config.toml
encoder_fused_qkv = false
encoder_moe = "expert_choice"
encoder_experts_per_token = 2
optimizer = "soap"
precondition_frequency = 10
adamw_weight_decay_other_params = 0.05
Rows from block 3 of the encoder, named by matrix and row number. Each number is 128 + 24 x the weight over the matrix's rms, rounded and kept within 0 to 255. All counts start at 0. Numbers have three digits each.
# q: window attention query (encoder.blocks.3.attn.q.weight, 64x96), inputs 0-47
q.0:137112163138151132108143097123135107161116150108132142165139100131069098080131183124144131134143100097140124136083150127110157088117119107057143
q.1:156107108136174102114115091129048135118133081107137130139149117110109134142149109148184094123146153116154119113126128141113087138119117136114127
q.2:132121120123136097110120154077118178148123152136090106141109074091140175141135132120089172138142115137125133131123155153068095144166133138167125
q.3:138098102100179165105104132160111127159137146121130118156131107121128081110105123103131140168112149163114108148129115131086093150061166116138097
q.4:120160131147092115098095138125106129153148137108107119115148116104157146046147125114108154135151145136117119145161058165070105142120152124149139
q.5:117105133142134115124119128127132126102138150102125136189134108130142144098138137125159156106149126134177115064162143133102119120121153127131131
q.6:132112105118128109095153117124107105140112140144098123145152140087099159109129098110091141167095151129110171085135112155105152142091096125146123
q.7:168135141153142135138137100143125129161149130123146149149116114143140142123145100129109109144136156139141149134128145095156103165155165134126100
q.8:114196133129147135108123166127166105105124137125111161152097127157115164112135150158090145098103117109126106139090152115137164147077136129130147
q.9:090128118160071136125148110155117142126137087116146125145116124126107142153123109121120100113144110124145125095127133148148134138132125148110128
q.10:163099136176147122090080152141130126099128106119148171141124124109172170154127098143130153132094163076141160133137167110136105154125129153091168
q.11:145172133140154140096072157117151175104129152146140076146143124133141138147135148111083117142119132115134088094090105137105150115130143150131159
q.12:104143097168103129146135111068115118116135128126107116109138159078155103142103132126146102170144105134136132149103109122130124136111128159133132
q.13:168158133166095079144085144124080156121092114115134172150142132160131152134115076139124133104090132117145129122152125124129091138153095122132073
q.14:134160159120202117140179137141138108147134112105125141140159123103151137118101156098152105080152117134124146146131107163130100130126130131098106
q.15:129116138123103147166127153135134168120105143123114124139152111121126163104143123142107133111125120107093112126095145146100149151126121107117143
q.16:118130122084136099135117139157128124078098138093094122109139104122130116129118117113182137120080140131127145133132135116182143114138107148109080
q.17:128099118098154158104159115108091147121128097167115129142104089105137119125150167075112136118146130104151095178082113161131115111161129088134118
q.18:126127132129125147183116150133091137133157123103150104135140096125143103150203141151118150131108174170105096115142131115182118101127121163135100
q.19:107114151163162110164146088157083159106125158170098157133115105153108108129136123115172132113095136117125105110137172137140135138148144135110138
q.20:114140112102144112145110124102081108145176132139171105112113154142128168130117130122109150100138067141115128118131135132120096143082118131138103
q.21:129094142084135127127115137118098083170140155163125140145109144118117112172112119125118089135158101187123094136164145138145118119160093160139133
q.22:147151119110074132160105151127168124083131170104114150145125115120125141099059121132156133137128161104111146170122147147172148087115127162127080
q.23:140143129142100104149150112105145161099130101165101083141140152115141131095153115111125150112122119158123108104092143091111134150135157142099127
q.24:118103143114114119112147168178117175084151129102135101173148117163139136130133149130129167144129089114101094123127107138172092110167123127139143
q.25:138116132138122136174122091126160149117152112104121149098157137127138103162087112131133136126125112113162164125123144198110115146107136114113116
q.26:130124128120140147159123164152158129125163147144172125122122086117138144121168111095095143109147128114156164098154112134122182090112118182143090
q.27:111159116121122109108127125166132134143111110117118179138126101123128108168082147124127138157120105091150127108099155126095152125148141126134101
q.28:156100109173092108102142075074154110137128141120097134151155120192112136122171114149135100110119154131155089147126130046102130135149087151148122
q.29:129145116135084094103148131168126137086169131134115125142084130111189113161145155141116138106175160126110135118159141080123139143125137142125102
q.30:135129145108121094130176139117127151156151129106078105131102167123133139116169124119095155148121125108154076136118089156140141133123136135134139
q.31:139137152137146138132103131101117131112132126175153135162144119146128142135166156128116093140136121137103130118130128130133119147111099096134134
q.32:158153103157117146145137175154104133109125114148135104138130141119092142152090118133100121125141128144102146137128081124122112116104161125128135
q.33:100187139141152123126120143112181115135124092115150106137094066129144148140147102145131147135152129136077094104116130110141100141107142131134103
q.34:073149149094112137194139147156147138122131142117121075132073103104148126091144145175089093144102140115149103124142143109118088120140113104166106
q.35:137124116132138128114136095162128125104116087129104121156166112168130183143160118137138149129125102077144111087097135135106132137111126118095162
q.36:122155146095113154139127089156126110139136144148103126170131113103144123126104128144109158136168140115121147162162115178073091163101126160094144
q.37:124127094142138099141153144124102131118111113156115155146146128147200182135154121154102100131130135122106122120115142143128120108165148129129198
q.38:140141204148173170117151134156154125164143121138124112144147158110106121121184097171133127128137078088102134166099091124111104144138116139094152
q.39:166074141120106150128105114118089119122119095132143123129162149149079129124109140109206081171135075138144141149121112101115181170094074142141134
q.40:130164132121095092106123071156140134066159105125123187061098110130143168112115110154115139143112110158152082125136144106133127107154128094134153
q.41:110124097137119102122168156122111102132090123166160186144150149097095091135157102146097180089113121101103107133104152137149116138131105109134102
q.42:128104086109118152079131124102110122129070118104107128118158122133142113134096148155150137121116111135150148104173088130100144159109087118097147
q.43:101066112129128153151070092102119126120133061130113130130101144150132133128119101131107098119153148111107157135141117090144087146161123118133095
q.44:087104126129145126115161131129108152107137138124133163092156105116104135108110084152130126083136133128142120110119132138172136116149141115099100
q.45:171168115162108139143109186107142085149157145095105145113108068123110135108092132151133115111087172104108128125139110049094126110174081095123093
q.46:131146139172175163122153166109105095084104095128078115116110144156102136170111107117128143145138144184090161132100128154121124125140138134155093
q.47:114186121127147107137182138129113138080139180156134109115111140139138097094126127107142122157147100080143144109105104140095111099128109125134136
q.48:098169087168155143136136144164141126157142129130155111163116113104118139085193178140136084140131143182129166129106095124110116144156158140157127
q.49:138145091125118119124119132094166137105112130118133112179081111116134134122133122151093124138081137163110132132145100134122120117123170132111147
q.50:119124177089134087116129150095125090132117076141116129116111109156094122127125156166159091124135114137141139108170137127140137111105117133076088
q.51:092114120105071140105111144137130099153111128141128134099154125148137100135149123113177134144186140166153154155139091125115120154135111133061172
q.52:109104129129130154132126110102122117116158128145083162108145146136128128166110148135139109167130077127124087082129115147129150141134114130163149
q.53:156138129105106157131159141142152157119103148156125106111133129133107141132151105099161096128120116121125099117121112129100115158101123115153168
q.54:108125173163137109140160101121101131069117130150182133156125112141117142119115154145094148135109160155095098045109108103133077111145144126112154
q.55:090134177127113150068113118090117157140140156133109154140117137104126149127144151072114091104097126119156130111161122132150116105117156110115113
q.56:132117115147105120159118142179145121116097152134170146126144124142110118174115103123100115153127152177157134163116088157104113094095078153154118
q.57:075154145102153129106144133132091122129099132111137095138162118127123124119139120128102074095127155112157099115103151129140120159111140122135160
q.58:098124157036144144129149124104102081154132069143086125160140079103158120113136115102159132124103098159132102134119121147100139114092175134140123
q.59:110119128102138138141138153143180125182148128144132134109144121152116106108105146085167074113131154125108089130142120153103143172125109130127085
q.60:131127137115127128119178105166111157093146114088155131118132123151157148173139177078101106131074104154106114112111140091127116115124107141116112
q.61:141105166112161098137147129137153108104138120117135138120101104135104160126168106132067105137138133071115150162138086144124091145148151162127157
q.62:173116128117101121115101146125110097109131178134135073121107136095121111111138178110141162112179138141118083127135097143123128115177157113135143
q.63:100135124108093136143084109114129134133161135105091087143148152145162129167108130145180155105128127118106167166123121141116114119096112115135182